Weights of a small contrastive audio-text model.
Training: 9100 steps, batches of 512.
Data: trained on babble in 24 made-up languages, each with its own sounds, syllables and stress or tones, from a formant synthesiser, 39062 training examples, 119.3 epochs.
Rows from block 5 of the audio encoder of a small contrastive audio-text model, named by matrix and row number. Rows with one number belong to one channel. Each number is 128 + 32 x the weight over its row's rms, rounded and kept within 0 to 255. All counts start at 0.
After each channel's rows are labels from the 100 clips, of 14848, where the channel reaches its highest value: "top examples" is what is common among them; "loudest band" is the band of the loudest frequency at the time of the peak. Only what is clearly more common there than usual is listed. The data: babble in 24 made-up languages, each with its own sounds, syllables and stress or tones, from a formant synthesiser. In brackets: how many of the 100, against the usual share in percent.
# convs0: first width-11 conv (encoder.blocks.5.convs.0.weight, 128x128x11, each kernel summed), inputs 0-127
# convs1: second width-11 conv (encoder.blocks.5.convs.1.weight, 128x128x11, transposed, each kernel summed), outputs 0-127

convs0.80 [152 159 114  68 130 127 103 115 127 112 144 113 124 121 121 131 119  66  69 135 129 111 122 173 114 105 141 140 148 105  95  74 126  69 144 134 112 165  40 132 236  96  80 143 151  85 158  72 112  86 145 112 123 154 127 105 106 143 139 102 150 135  75 108 111 139  79 104 104 119 120  75 225  84 112 148 145 112 107 128  93 135 109 101 117 112 101 127 153 111 140 126 184 134 159  93  66 134 143 158 138 152 125 100  65 128 113  25 129 167  75 158 124 145 108 170 145 131  73 149 108 109 110 111 115 133 131 136]
convs1.80 [112 142 152 138 173 133  95 181 116 159 112 111  94  92 184 103  94 182  58 166 109 130 109 152  80  92 128 130 106 156  87 137 117 146  73 110 125 148 111  81 207  85 156 129 132 164 142 205 103 150 141 121 162 122  90 178  94 162 164  98 108 150  55  80 146 176 102 173  92  96 130 182 163 177  89 149 147 137 129  99  90 112 126  87 167 132 142 149 129 138 155  80 121  97 130 128 184 151 139 151 167 112 135 181 102 133 134  98 101  88 145 137 142 162 127 143 108  67 109 135 160 156 160 149 172 173 156 102]
top examples: /ts/ (61 vs 16.8)
loudest band: 500 to 1000 Hz (64 vs 20.8)

convs0.65 [147 139 229 106 117 144 183 146 165  97 165 162 121  96 112 116 102  90 107 151 158  87 106  99 172  66 157 139 139 148 112 148 238  67 102 143 110 109 117 121 116 137 116 122  98 113 121 113 166 115   0 163  92  94 130  67 142 152 109 136 118 142 146 161 152 112 135 152 135 114 106 188 121 132  85 129  85 107 123 101 155  78 106 116 120 147 112 124 106 125 129 141 173 131 142 116 125  75  81 123 103  99  96  99  99 153 144 142 202 142 128 145  92  87 165 162 138 151 140 142  98 149 111 130 137 106 104 110]
convs1.65 [ 95 134 255 112 127 105 156 135 128 128 164 132 154 122 139 135 123  95 109  86  95 124 114 109 175  84 114 111 142 173 140 120   5  98 112 185 147 140 123 135 131 159 128 127 122 122 119 112 105 116 157  36 170 215 118 141 170 150 149 157 176 130 126  93 133 172 102 142 147 111 119  98 123  76 131 143 163 104 198 109 154 130 154 144 116 161 126 134 112 117 145 126 172 107 105 131 107  98 137 154 159 117 136 151 121 111 104  85 127 136 104  84 148 135  85 130 110 135  81 103  98 132 197 198 136 169 120 142]
top examples: /ç/ (69 vs 24.2); /tʃ/ (63 vs 27.6); /ɔɪ/ (41 vs 13.8); /y/ (41 vs 16.7)
loudest band: 2000 to 4000 Hz (59 vs 4.1)

convs0.18 [165  90 126 106 128 152 151 118 149  97  45 154 152 147 142 185 159  86 128 169 183 109 139 167 132 102 136 137  80 159 107 191 127  95 114 162 133  88 150 149 127 104 172 118 131 186  89 120 154 122 118 127 113  98 121 116  87  66 128  74 138 139 151 112 103 115  72  54  94 128 109 124  93 124 143 127 135 116 141  76 113 215 137 153 130 136 105 112 158 116 137  93 167  91 118  98 144 119 129 123 126 170 124 242  83 146 123 156 137 124 148 147  65  86  96 124 106  90 149 117 135  98 108 174 127 168 104  52]
convs1.18 [121 115  73 117 139 175 150 101 138 170 169  88 183 102  82 133 197  76  90  40 137 122 122 180 113 146 143 141  96  96 119 100 154 124 163 124 108 175 143 142 143 131  81 163 129 105 144 144 145  88 125 133 135 126  89 130  84 149 160 118  83 134 166 135  79 124 128  99 101 123 113 147 119 143 161 134 118 167 117 117  91 170 172  45 174 140 162  82 130 155 123 135 112 152 148 122  95  44 100 103 152 124  86  31  69 142 131  87 152 198 116  73 145 113  94 127 156 149 151 119 157 143 138 115 103 161 133 118]
top examples: /eɪ/ (43 vs 6.2); /ɑ/ (37 vs 17); /t/ (36 vs 12.2); /u/ (33 vs 14.4)
loudest band: 4000 to 8000 Hz (32 vs 9.1)

convs0.45 [146 114 136 123 121  98 132 160 110 130 109 142  96 118 119 113 137 168 107 122 123 100 139 133 153 126 140 163 128  72 104 159 165 121 106 144 125 154 193 126  90  92 119 107 153 158  86 114  64 136 114 175 164 165 135 168 158 136  86 152 148 135  74 153 157 137 109 106 148 161 145 110 118 110 177 123 112 157 122 138 124 180 187  92 145 121 155 125 116 127 120 152 106  69 113 153 156 175 133  87 113 139 164 126 157 147 137 118  76 162   0  75 141 163 154  99 138  98 175 124 147 148 107 143 111 155 173 157]
convs1.45 [131 145 137  98 154 127 100 223 173  93 128 120 134 151 164 200 157 160  98  68 140 180 123 130 129 139 150 159 156  86 165 160  99 146 122 134 175 203 166  85 159 145 130 175 142 157 157 136  97  57 131 121 148 200 125  80 151 124 145 178 148 139 120 173 129 107 166 130 132 128 120 143 127 185 161 144 104 141 116  79 158 143 156 186 180 161  73  92 154 103 110 101 127 179 179 100  98 132 148 137 127 156 138 133  51 117 133 138  56 147 129 155 161 136  99 103 120 149 123 123 196 114 112 123 110 134 120 143]
top examples: prosody: stress on last syllables (41 vs 20.3)
loudest band: 500 to 1000 Hz (43 vs 20.8)

convs0.92 [146 129  94 126 159 155  92  81 118  85 144 132 139 100  73 160 156 163 174  84 119 101  73 139  93 112 148 148 133 142   5 126 143  99 139 111 147 155 126 156 133 172 106 129 140 119 141 122 136 109 137 105 144 116 152 128 107 189 183 108 113 131  34 104 133  95 128  80 132 116 150  69 119 146 150 180  97 170 103 157 122 154 101  70 105 127  83 188 108 111 147 127 129  49 146 134  66 117  86 157 127 136 115  49 100  96 120 114 135 143 133  99 134 125 114  87 119 144  76 162 153  93 118 149 134 149  66 161]
convs1.92 [142 141 114 159 177 123  94 142 129 117 129 147 149 131 170 118 179 154 126 157 147 101 143 164 153 107  93 160 104 100 152 147 119 220 109 151 118 190 145 156 167 158 145 132 151 125 174 147 140 122 163 135  50  85  94 117 142 120 181  86 153 147  67 159 151  92 179  74 111 103 110 165 168 118 145 170 112 129 155 153 119 102 135 229 119 100 171  80 114  78 147 133 125 191  95 115  89 129 131 145 113 104 115 115 105 176 136 161 140  84 133 127 119 125 106 122 135  75 151  91 104 135  94 132  87 115  72 220]
top examples: /ɑ/ (43 vs 17); /j/ (32 vs 11.6); /t/ (31 vs 12.2)
loudest band: 250 to 500 Hz (46 vs 20.4)

convs0.4 [121  74 137  50 191 130 123 127  81 125 116 144  92 112 121 115 103  68 142 124 112 137 122 171  94  95 149 153 108  87 165 111 164  87 112  72 126 117 119 119 143 143 101  95 121  68 117 110 155 113 132 105 115  88 150 103  75 109 139 114 138 120  96 180 105 109 148  56 120 128 115 145  88 131 104  45 124 127 124 123 137 130 144  78 121 130 155 167 123 153 120  93 183 107 105 104  57 108 102 186 118 124  63  52 132  68  50 140 112 142 102  79  99 165 112 100 141 119 108 118 103  84 106  53 154 151 125 108]
convs1.4 [ 97  78 176  99 160 100 132  93 169  74 152 159  98 109 118 141  99 110  81 193 134 118 146  99 205 121 108  70 184  92 108  80 119  71 170 139  88  81 153 116 123 169 173 139 152 112 101 121  67 115 111 112 137 117 143 155  97 120 145 132 103 149 115  58 128 116  67 148 131 132 115 154  63  96 133 122 133  88 112 128 130 114 169  91  84 137  81 151 109 125 133 112 137 170 138 110 237  94 135 147 132 178 138 152 140 168 164 116 129 125 167 162  95 146 161 138 113 181 134 127 115 114 170 102 140  59 117 135]
top examples: /aʊ/ (68 vs 20.7); /æ/ (52 vs 22.7)
loudest band: 250 to 500 Hz (62 vs 20.4)

convs0.107 [100 142  99 162 150 138  87 119  79 155 113 120  96  88 147  86 102  40 103 151 146 114 102 119 100 127 103 122 133 107  66  66 106 151 133 162  97  80 103 153 200 129 155 145 107  72 177 176  91 132 107 128  84 121 126 175  94 158 132 113 110 142 160 153 190 135 139 112 131 149 120 106  78  64 124 127 147 121  69  73 128 128 150 124 123 122 108 118 169 157  75 136 104  67 146 130  49  95 118 148 152  65 201 115 144 147 205  99  90 112  91 120 123 166 101 130 141 124 114  93 118 135 114 100 149 106 100 106]
convs1.107 [120  91 200 145 172 145  66 183 128 189  93 115  95  94 112 133 177 128  97  64  97 135 148 110  88 143 103 146 119  84 145 137  91 169 108 201  91 128 113 107 168 105  74 135  77 107 150  80 145 173 104  92 168 123 117 135 152 213 144 132 137 186 100 216 197 128  99 128 109 187 160 125 117 154  97  80 110 125  76 128 129 136 134 122 109 129 162 147  95 118  95 141 101 160 132 132 194 107 120 136 115 141 121  98 161  83 112 159 105 134 117 129 142 163 149 150 101  97 150 162 110 123 118 108 104 147  76 135]
top examples: /aɪ/ (48 vs 10.9); /x/ (38 vs 16.8); /w/ (36 vs 16.3); /oʊ/ (30 vs 11.9)
loudest band: 250 to 500 Hz (44 vs 20.4)

convs0.82 [151  97 136 127 148 131 105 144  61 171 105 124 164 109 172 156  66  72 193 136 111  48 146 169  90 142  92  64 131 118  97  83 150 190 117 164 162 129 113 144  82 122 151 111  53 107 160 177 165  99 164 112 174 139 143 147  93 103 165  60 119 113 122 146 104  60 104  98 135 130 133  90 155 162 109  94 154 145 104 128 121  79 129 118 141 102  98 157 159 156 118 127  98 190 145 167 147 100 107 137 138  77 130 139 125 117 144 108 138 133 137 137  92 181 121  53 139 122 120 139 105 137 167 174 135 101  61 110]
convs1.82 [189  68 107 134 104 135  90 102 134 162 111  73 197 109 159 136 125 170 110 127 133 115 146 176 106 164 197 133 141  63 103 134 135 159 100 148 115 134 126 117 118 120 118 106  97 122  85  83  99 134  94  78 152 131 106  97 129 173 160  73 155 170 112 210 128 195 135 143 162 113 205 128 138 129 162  91 121 178 130 140 123 158 149 149 128 115 133  90 142  91 102 103  91 109  96 122 100 134 146 113 158  76 121 131  93 118 136 108 110 165 147 156 146 101  56 141 172 136  92 103 126 140 190 146 104 196  96 204]
top examples: /x/ (43 vs 16.8); /ɣ/ (41 vs 14.7)
loudest band: 500 to 1000 Hz (55 vs 20.8)

convs0.17 [147 118 145 148 120 104 104 113 141 142 120 110 142 111 119  92  84 147 116 135 107 102 107 145 107 116  97  88  94  93 127 143 135 146 111  89 116 181 102 209 146 147  87 138 134  69 139  94 112 116 152  77 100 126 127 132 107 160 111 178 138 176 112 102 114 138  59  86 129 112 119  68 196 163  92 175 154 120  94 147 147  34  18 124 133  89  92 133 123 155 132 130 111 146 160  98  66 128 147 168 131 110 114 130  83 110 119 172 184 166  74 141 108 146  84 113 148 140 115 126 145  79  82 140  44 130 106 134]
convs1.17 [154 118 153  98 103 122 102 114 126  67 168 136 147 114 121 136  33 159 150 131 204 118  94 161 163 134 110 183 145 107 125 154 131 141 135 166 112 109 102  92 121 110 163 111 174 102 178 162 119 104 126 104 157 106 103 168 114 154 108 194 130 101  92 133  80 134 142 205 105 131 135 201 194 119  99 159 168 128 128 102 139 125  98 147 104 102 139 111  98 130 115 152 144 162 141 145  98 117 118 142 105 176 124 132  57 157 140  93 165 101 135  82  66 118 167 151 134 160  72 177  80 176 143 123 150  99  53 174]
top examples: /s/ (46 vs 10.6)
loudest band: 250 to 500 Hz (42 vs 20.4)

convs0.83 [122 110 100  51  96 150  92  99  72 101 133  93  82 161 168 142 104  70 138 135 138  66  78 143  87  77 145 118  73 121 111 141 140  93  86 129 129 145 140 127 206  82 136 133 124 102 159 115  85 139 149 139 136  91 141 125 100 151 142  94 139  87 145 130 161 134  94 135 102 123  46 191 120  70 167 174  82 122 121 143 137 113 145 103 132 110 121 113 138 166 114 108 143 148 136  96  62 107  86 168 105 146  68  66 124 142  90 140  66 174  98 134 101 126 147 185 142 104 124 145  92  61 143 148 149 173 137 138]
convs1.83 [110  97 106  59 128 154 128 115 106  87 139 119  39  96 122  97  47 140 144 175 120  80 106  48  96 101  98 122 118 157 146 163 131  85 141 146  76 145 120 125 153  71 109 123  68  87 154 191 154 144 140 112 184 136  92 163 106 130 181 113 113 137 142 157 144 110 128 180  80 149 169 114  98 142 148 157 124 103  82 149 152 126 167  96  98 122 131 152 138 180  96 165 144 112 159 105 166 144 148  76 176 166 112 159 136  64 165  96 171 146 149  89 109 139 116 146 103 184 105 159 121 177 105 123 152 108 145 120]
top examples: /aʊ/ (69 vs 20.7)
loudest band: 500 to 1000 Hz (54 vs 20.8)

convs0.56 [122  74 150  94 162 159 112 126 103  99  62 112 173 146 164 163 162 133 144 187 128  89 128 220 148 124  89 149 135 121  92  54 140 108 102 108 148 128 128 157  59 141  48 112 115 112 167 121  49  73 176 110 139 125 135 109  71 162 160  98 140 105 100  61 109 135 153  98 114  97 102  91 179  96 144  94  87 120 100  94 156 129 142  62  66 114  79 143 122 126 128  81 175  89 107  98 166 125 131 155  75 107 129 108 104 100 145 119 117 129 139 113 143 113  89 131 120 118 102 113 124 125 135 169 122 106  93 133]
convs1.56 [ 85 153 108  77 168 175 131 133 140  92 122 180 130 121  94 119  95 138 127 159 158  95  66 160  67  98 121 135 157 136 137 134 152  98 114 149  82 114 120 177 196 155 163 128 124 121 168 159 160  99 136 175 140 104 147 135  83 107 148  72 122 139 107 134  60  99 174 120 129 138 169  96 222 159 126 121 114 106 146 137 111  82 161 169 211 122 140 101  91 148 105 160  99 162 171 158 168 120 145 139 137 148 146 185 125 129 143 160 155  64 145 189 160 130 168 125 128 114 151 205 107 107 152 104 125  73 115 114]
top examples: /ç/ (64 vs 24.2); /ɔɪ/ (51 vs 13.8); /y/ (44 vs 16.7)
loudest band: 500 to 1000 Hz (78 vs 20.8)

convs0.97 [179 145 109 146 117 141 208  98 150 123 177 115 109 184  93 128 102 134 152 133  98 117  95 124 135 123 152 144 136 169  80 184 108  66 136 175  85  81 173 140 191 116 159 100  84 172 129  95 139 145 151 180 126 119 133 163 105 178  75 115 133 125 190 156 149 159 140 168 140 148 129 173  21 115 118 151  82 140 152 129 100 124 172 186 147 181 141 155  68  99 123 102 131  99 189 131 127  72 139 105 181 135  73 138  97 133 131 162 126 125 131 104 126 135 111 184 147 148 103 160 123 113 119 126 125 157 159 137]
convs1.97 [148 145 151 127 161 155 167 101 111 125 134 136 122 118 165 158  51 108 174 104 134  94 143  89 132 153  71 106 151 182 147 152 167 137 131 187 131 110 175  99 169 123 102 155 146 143 165 157 139 136 127  72 135 111 168  81 148 150  82 129 118 120 156 181 122 115 172 201 166 140 141 104 121 125 177 170 107 147  99 119 131 133 127 151  74 213 100 139 102 153 125 159 129 130 110  78 103 124 124 169 214 166 136  91  70  82 129 133  63 165 138 117  94 108 146  49 136 135 115 138  97 128 115 150 192  83 119 159]
top examples: /x/ (54 vs 16.8)
loudest band: 500 to 1000 Hz (45 vs 20.8)

convs0.75 [140 146 117 165 156 159 100 165 119 105 134 101 102 112 146 103  47 103 127 155  63 140 122  83  67 112 158 150  89 147  81 141 139 168 142  83 113  57 139 168 173 131 132 156  93 135 142 164 161 101 107 171 149  82 144 116  79 205 147 110 104 107 143 110 121  91 115 121 124  73 135  81  62 117 119 171 146 120 140 107  95 132 129 126  79 168 111 149 100 100 143  77 102 106 118 148 121  84 105 131 106 154  78 169 113  88  92  75 114  93  94 114  95 100 153 193 117 102  66 158 116 175  76  94 142 125  79 114]
convs1.75 [ 95 101 126 141 107 172 132 149 118  84 151 201 119 177  70 133  84 145 100 108 148 105 180 148 136 119 125  99 166 139 149 145 142 165 109 144  91  95  92  78 185 121 136 149 156 151 128 139 139 138 141 112 120 121 105 111 145 202 119 113 162  76 120 114 148 142 138 125 159 116  92 142 101 101 147 108 142 145 159 125  75 129 156  71 127 181 131 110  45  82 120 118 140 179 164  96 147  53 125  99 140  89 183  93 163 128 145 191 149 193 153 188 146  65 166 116 156 100 173 134 138  94 201 147 113 108  96 127]
top examples: /ç/ (49 vs 24.2); /ɛ/ (40 vs 18.9); /x/ (39 vs 16.8)
loudest band: 500 to 1000 Hz (43 vs 20.8)

convs0.50 [140 157  79 111 142  98 123 100 109  75 117 117 109 104 175 127 110  88 112  65  73 105  95 136  57 100  93 111 107 118  68  59  95 113 112 117  85  80 118 153  57 131 138 133 138  65 134 136 103 122 149 165 121 162 140 101  88  78 115 105 106 100 158 104 107  74 117  85 154 113 137  55  77  79 151  89 124 164 131  83  44 156  76 121  80 163 136 110 144 139 153 117  97 112 118  98 119 132 106 102 174  93  93 185 132  73 114 137  88  88 119 121 150 104 107 123 148 114 148 104  93  94 127 129 138 129  89  91]
convs1.50 [196 114 206 102 131 130 107 106 101  75 125 122 124 143  75 151  93 130 119 160 155 133 103 116  65 155 152 111 173 166 126 131  73 108  82  70  59 122 147 118  92 142 115 133 143 111 162 104 141 175 115 108 143 148 118 149 109  89  69  77 135 123 200 152 131 208 160 105  61 119  99 156 133 184 103 114 134 137 141 151 194 139 116  99 128 130 135 105  89 125 183 129 128  99 176 137  95  84 129 173 146 137 114 194 158 205 124 104 114 100 147 176 105 142 154 104 111 136 100 145  94 180 137 147 107 117 128 147]
top examples: /x/ (49 vs 16.8); /p˭/ (37 vs 16.3)
loudest band: 250 to 500 Hz (41 vs 20.4)

convs0.33 [113 152 135 131  83 147  43 148 117 117  73 140 152 118 169 105  78 118 176 135 130 133 123 116 149 152 133 122 119 156 157 110 112 132 116 117  99  58  80 131 135 171 137  96 139 124 170 120 185 132 244 102 129  46 144 118 112 106 142  83 121 188 121 100 108 129 134 113 127 115 153 121 111 135  65 137  99 149 106  90 102 132  95 144  98 126 109 136 144 138 139 100 103 219 118  90 110 114  95 122  46 158 104 175 102 107  89  62  87 157 118 134 140 161 111 101 129  89 104 140 124 137 112  93 161 160 111  52]
convs1.33 [141 136 116 192 120 144  81 164 106 118  79 135 113  63 125 159 105 153 101 125 124 191 153 102  89  87 144 190 137 165  70 169 161 152  41 147 123  91 101  79 124 141 166 194 102 124 127 142 139 135 106  86 118 173  97 114 119 158 141 148 119 151 131 192 143 153  97 140 112 156 105 136 138 121 116  88 198 161 130 106  76 113 111 144 163 126 126 103 111 123 142 121 103  22 148 152 125  91 189  90 138  83 120 108 107 140  91 191  94 159 131 174 166 153 160 121 151 137 111 129 134 157 133 129 145  94 110  64]
top examples: /ç/ (61 vs 24.2); /ɔɪ/ (42 vs 13.8)
loudest band: 2000 to 4000 Hz (39 vs 4.1)

convs0.124 [178  68 146  89 157 116 105 135 140 118 145 168 112 156  74 132 120 175 125 147 161  85 176  82 138 103 128 123 107 110 144 148 107 129 139 150 146 143 168  95 158 128 108 102  83  93 131 169 136  96   0 128 110 111  86 124 132 139  78 152 135 122 112  85  93 124 146 113 135  87 110 114 199  84 135 113  56 105 123 161 149 169 106 151 111 128 115 109 124  79  94 140 128 168 163  94 171  67  84 116 114  88 154 154 105 151 163 169 121  83  79  75  82  67 129 144  93 131 158 116 119  96  88 131 116  78  96 149]
convs1.124 [174 140  73  60 186 159 119 181 143 101 149  99  96 211 202 129 136 183 109 117 131 145 123 126  72 147 127 119 130 162 147 103  95 114 184  95 152 128 219 123 135 111  97 117 115 145 162 112 140 117  69 144 167 106 102 116  75 123  37 154 109 123 141  92 151 167 113 107  77 139 115 156 183 125 103 123  67  98 109 108 173 144 126  83 105 126  98 113 112 131 129 130 139 128 137  97 106 116  77 134 175 114  87 138 104 135 116 101  97 113 135  62 133  59 136 128 126 135  61 133 144 156  95 119 141 113 161 135]
top examples: /ç/ (72 vs 24.2); prosody: tones (68 vs 29.5); /y/ (60 vs 16.7); /ɔɪ/ (57 vs 13.8)
loudest band: 250 to 500 Hz (44 vs 20.4)

convs0.93 [114 102  94 118 195 152  73 134 132 116 161 129 175  88 107 137 187 135 174 157  87 145 153 107 126 138  71 102 135 102 109 171 150  75 120 118 131 127  54 158 158 121 153 124  82  46 117 109 137  84 178 111 213 140 153  52 134 112 129 102 192 144 143 120 100 175 135 105 178 158 164 133 158  54 116 123  72 106 137 147 148 105 132 144 125 134 122 142 136 107  92 158 186 107 177 122 110 120 115 157 126 104 108 142 111  99 150  81 132 131  71 123 171 110 104  72 105 147 176 177 142 126 118 134 124 129  79 155]
convs1.93 [164 114 148 113 157 150 129 172  55  66 159 157 109 192 100 106 104 152 114 109 163  80 114  78 164 149 102 176 138  80 225 150  62 110 154 108 141 157 139 152 173  93 127 120 145 138 137 152 101 144 111 104  91 167 118  88 141 118 113  93 113 145 158 102 114 119 143 155 153 165 106  90 129 172 170 150 163  84 148 102  98 168 158 142  87  90 116 144 121 141 119 172 137 192  41 111 113 127 121 124 182 127 104 136 114 113 105 145 131 196 129 184  90 105 142 135 136  90 130 114  77 148 143 129  94  77  85 166]
top examples: /ç/ (61 vs 24.2); /y/ (40 vs 16.7); /v/ (35 vs 15.2); /ɔɪ/ (34 vs 13.8)
loudest band: 250 to 500 Hz (42 vs 20.4)

convs0.47 [183  68 166  97 162 107  65 150 151  83 158 156  75 138  84 130  67  99 117 134 100 137 133 174 102 150 120 156 153 117 120 136 112  34 164 124 146 166 138 120 153 140 140 152 129  95 168 113 148 108 105  90 166 111 137 132 130 156 138 167 146 112  64 116 118  97 106 197 126 137 140  86 109  95 111 108 108 180 133 187 171 123 177 112 127 179 119 114  98 129 117 163 137 110 111 154 154 149 145 119 104 171 146  77  88 107 105 166 124 141 142  99 207 253 142 110 148 121  83 120 155 106 143 117 151 139 120 125]
convs1.47 [155 109 156  92 188  88  63 205 101 107 119 141  69  73 165 121  85 137 106 185 172 163 152 131  74 150 171  93 101 125 116 110 152 151 123  89  85 120 183 121 128 134  92  93  98  81 142 133  86 138 131 131 109 144 143 116 112 107 158 157 155 125 152 174 149 152 144 192 112 162  89 156 109 141 145  94 126 135 116 159 119 124 121 100  62 146  82 116 128 160 118  78 127 150 157  83 154 167 140 140 130 105  95 211 114 136 147 110  82 169 168  94 191 181 108 165 141 139  82 139 108 118  87 114 131  90 118  74]
top examples: /x/ (45 vs 16.8)
loudest band: 250 to 500 Hz (55 vs 20.4)

convs0.43 [138 121 160 158 153 138  75 131 155 170 141 108  25 118 120 108  81 140 109  87  82 106  87 125 103 149 159 159 140  90 135 104 167  62  98 128  69 155 164 163 167 139 146 111 134 184  74 156 207 124 110 138 124  76 130 110 129 155  99 149 145 118 126 122 131 136  97 117 147 177 108 134 138 102  71 144 146 107 125 146 134 105 113 148 119 164 119 188  95 149 117 161 167 145 168 177 142  84  87  67 102 159 143  56 114  76 134 146 204 103 119 147 124  93 127 187 130  79 123 143 112  94 116  92 154 102  94 101]
convs1.43 [123  94 160 109 163 177 116 137  83 112 114 114  31 137 159 107  97 161 120 142 135 135 134 152  95 124 161  86 109 125 133 155 114  65 156 119  54 150 152  56 165 149  94 152 120  95  81 145  72 161 113  88 145 114 122 145 167 128 169 132  75  74 106 115 137 129 105 105 165 147 149 161 113 132 149 113 118 148 109 116 123 138 155 122 113 150 114 132 155 143 159 100 164 157  41 123 113  81  58 119 182 147 135 187 121 166 180 113 160  77 129  97 112  99 147  97  94 140 121 144 110 143 187 161 126 138 137  32]
top examples: /ɔɪ/ (32 vs 13.8)
loudest band: 500 to 1000 Hz (51 vs 20.8)

convs0.73 [101 119  73 155 109 179 128 180 133 160 117 122  94 100  84  97 106 122 171 156 154 171 137 143 122  32 146 183 130 133 173 118 103 184 128 154 133 103 133 105 125 161 111 107 102 105 114 141 103 138  96 108  96 154 141  87 106 109  70  91 165 141 164 100 152 122 166 129  85 137 155 145 107 143 143 149 161 118 125 114 124 112 165 145 114 125 102 153 136  96 100 137 139 190 170  94  15  83  46 139 113 132  91 124 110 109 154 117  69 106 101 108 155 163 105 152 116 121 132  32  74 122  90 176 115 124 149 110]
convs1.73 [ 97 171  93 129 112 143  94 138 132 110 169 117 138 100 155 115 140 105 101 155 128 153 145 172  88  93 160 138  84 115 106 141  32 153 103 154  99 169  84 125 152 152 177 143 152 148 112 117 131 126  47 108 174 172 140 150 133 145 156 117 110 127 145 129 154 146 147 139  86 145  68 109 155 123 159 170 145 151 161 150 109 186 133 112 178 120 135 107 187 123 155 115  98  55  91 108 166 138 148 132 142  63 148 165  90 119 164 162  95 115 151 135 145 167 178  84 119 105 113 198 195 138 177 189  55 113 154 133]
top examples: /aɪ/ (34 vs 10.9); /e/ (34 vs 14.3); /g/ (31 vs 13.5)
loudest band: 500 to 1000 Hz (52 vs 20.8)

convs0.21 [133  68  61  63 177  97  87 139  83  76 138 150  85 148 144 115 112 118 176 118  93 104 112 156 142 156  90 149 119 107 152 102 132  83 109 151 121 143 139 120 108  98  99  88 157  79 175  96 108  88 106 113 115 139 150 111 134 121 143  97  97 112 105  92  97 104 130 111 131 105 101 138  40 138 131  85 146  80 117  70 136 146 121 136  97 126 138 152 136 137  97 145 127  98 140  98 112  88 158 148 143 155 121 108  71  62  91 165  75 133   0 132 133  99 123  92 139 133 107  94  48  91 116 141 160 113 134 133]
convs1.21 [119  38 103 121 168 166  92  87  93 103  81 112  14 127 116 122  69 152 102 154 144 109 128  93 197 154 135  95 121 107 113 151 110  80 160  99 161  96 118 133 138 119 145 133 126 127 159 197  69 125 157 148 137  90 144 123 169 113 114 129 180 131 185 130 120  84 137 125 116 179 131 167  78 133  90 107 117  61 107 149 125 152 158 190 135 154 121 145 107 125 119  93  84 162 104 127 132  44  70 116 132 143 156 188 145 130 136 141 106 110 117 139 156  84 109 118 115 163 181 151  97  97 144 135 115 111 150 119]
top examples: /aʊ/ (62 vs 20.7); /a/ (29 vs 11.1)
loudest band: 500 to 1000 Hz (73 vs 20.8)

convs0.69 [177 107 142  54 126 158  98 120  99 145 105 119 105 104  99 149 119 150 120 148  98 106 120 102 126 125  76 136 119 132 141 114  95 146  82 106  95 191 105 134 127 115 120 107 126  84 165 128 105  90 130 161 122 107 117  98 113 174  89  82 111 108 119  93 137  97 110  92 133 124 133  82 203 129  64 133  94 142 102 127 107 156  88 106 145 104 119 158 129 100 131 126 126 132 134 128  83  80  79 110 127  96 143 118  41  93 131  59  93 143   0 160 110 180  97 171 122 137 114 116  78  98  86  84 167 141  64 108]
convs1.69 [161 116 108  69  93 110  67 122 154 144 133  94 167  89 113 139 121 146  73  73 132 110 177 134 138 154  95 120 135 116  82 160 162 136  74 100 124 103 116 166 150  81  70 135  91 129 143 152 127 139 199 143 168 105 144 162  83 128 158 112  88 126 127 115  90 126 142 155  58  87 125 169 124 164  74 118  74 130 176  97 111  89 133 152 129 116 117  84 118 125 144 149  41  77 130 117 139  80 211 167  86  95 114 122 122 160 103 183  65 126 154 144  96 171 116 119 118  96 170 145 176 157 145 115 124 117 122 100]
top examples: /t˭/ (59 vs 24.1); /t/ (43 vs 12.2); /ǃ/ (28 vs 10.9)
loudest band: 4000 to 8000 Hz (49 vs 9.1)

convs0.105 [115 107 100 104 155 188 162 152  75 136  62  55 109 133 164 135 145 108 134 160 122  84 128 157 131 141 140 170 129 137  92  87 131 121 102 123 133 124 147 151  79 140  74  97 113  92 160 131  98 118 128 152 156 122 141  85  81 133 155 122 107 103 110  89  72  62 118  37 150  86 160  76  59 177 131  70 127  75 122 104  81 107 126 102 114 139 122 158  95 112 113 105 130 120  91  84 135 134  91 176  66 129 126 104 119  94 106 163 148 109 149 110 106  99  41  80 139 105  87 103  97 119 129 110 178 120  96 112]
convs1.105 [126  76 134 106 143 152 121 211 144 128 163 124 142 104 134 108 141 112  52 164  84 121 209 155 133  90 115 125 167 142 149  94 120  99 104 109  59 117 101 139 139  85 110 139 112 116 136  65 180 109 117 137  75 126 134 164 128  95 116 133  61  95  87 146  69 170 147  55 164 147 143 148 118 102 125 136 117  82 166 128  89 149 133 114 136 149 120 112 168  87  96 104  91 149 117 171 190 159 114 109 172 163  90 195 112 143 131 126 119 125 145 157  62 129 186  91 111 107 183 135 147 142 176 168 108 133 162 102]
top examples: /ts/ (42 vs 16.8); /ɔɪ/ (40 vs 13.8); /aɪ/ (33 vs 10.9); /ɝ/ (25 vs 5.1)
loudest band: 500 to 1000 Hz (52 vs 20.8)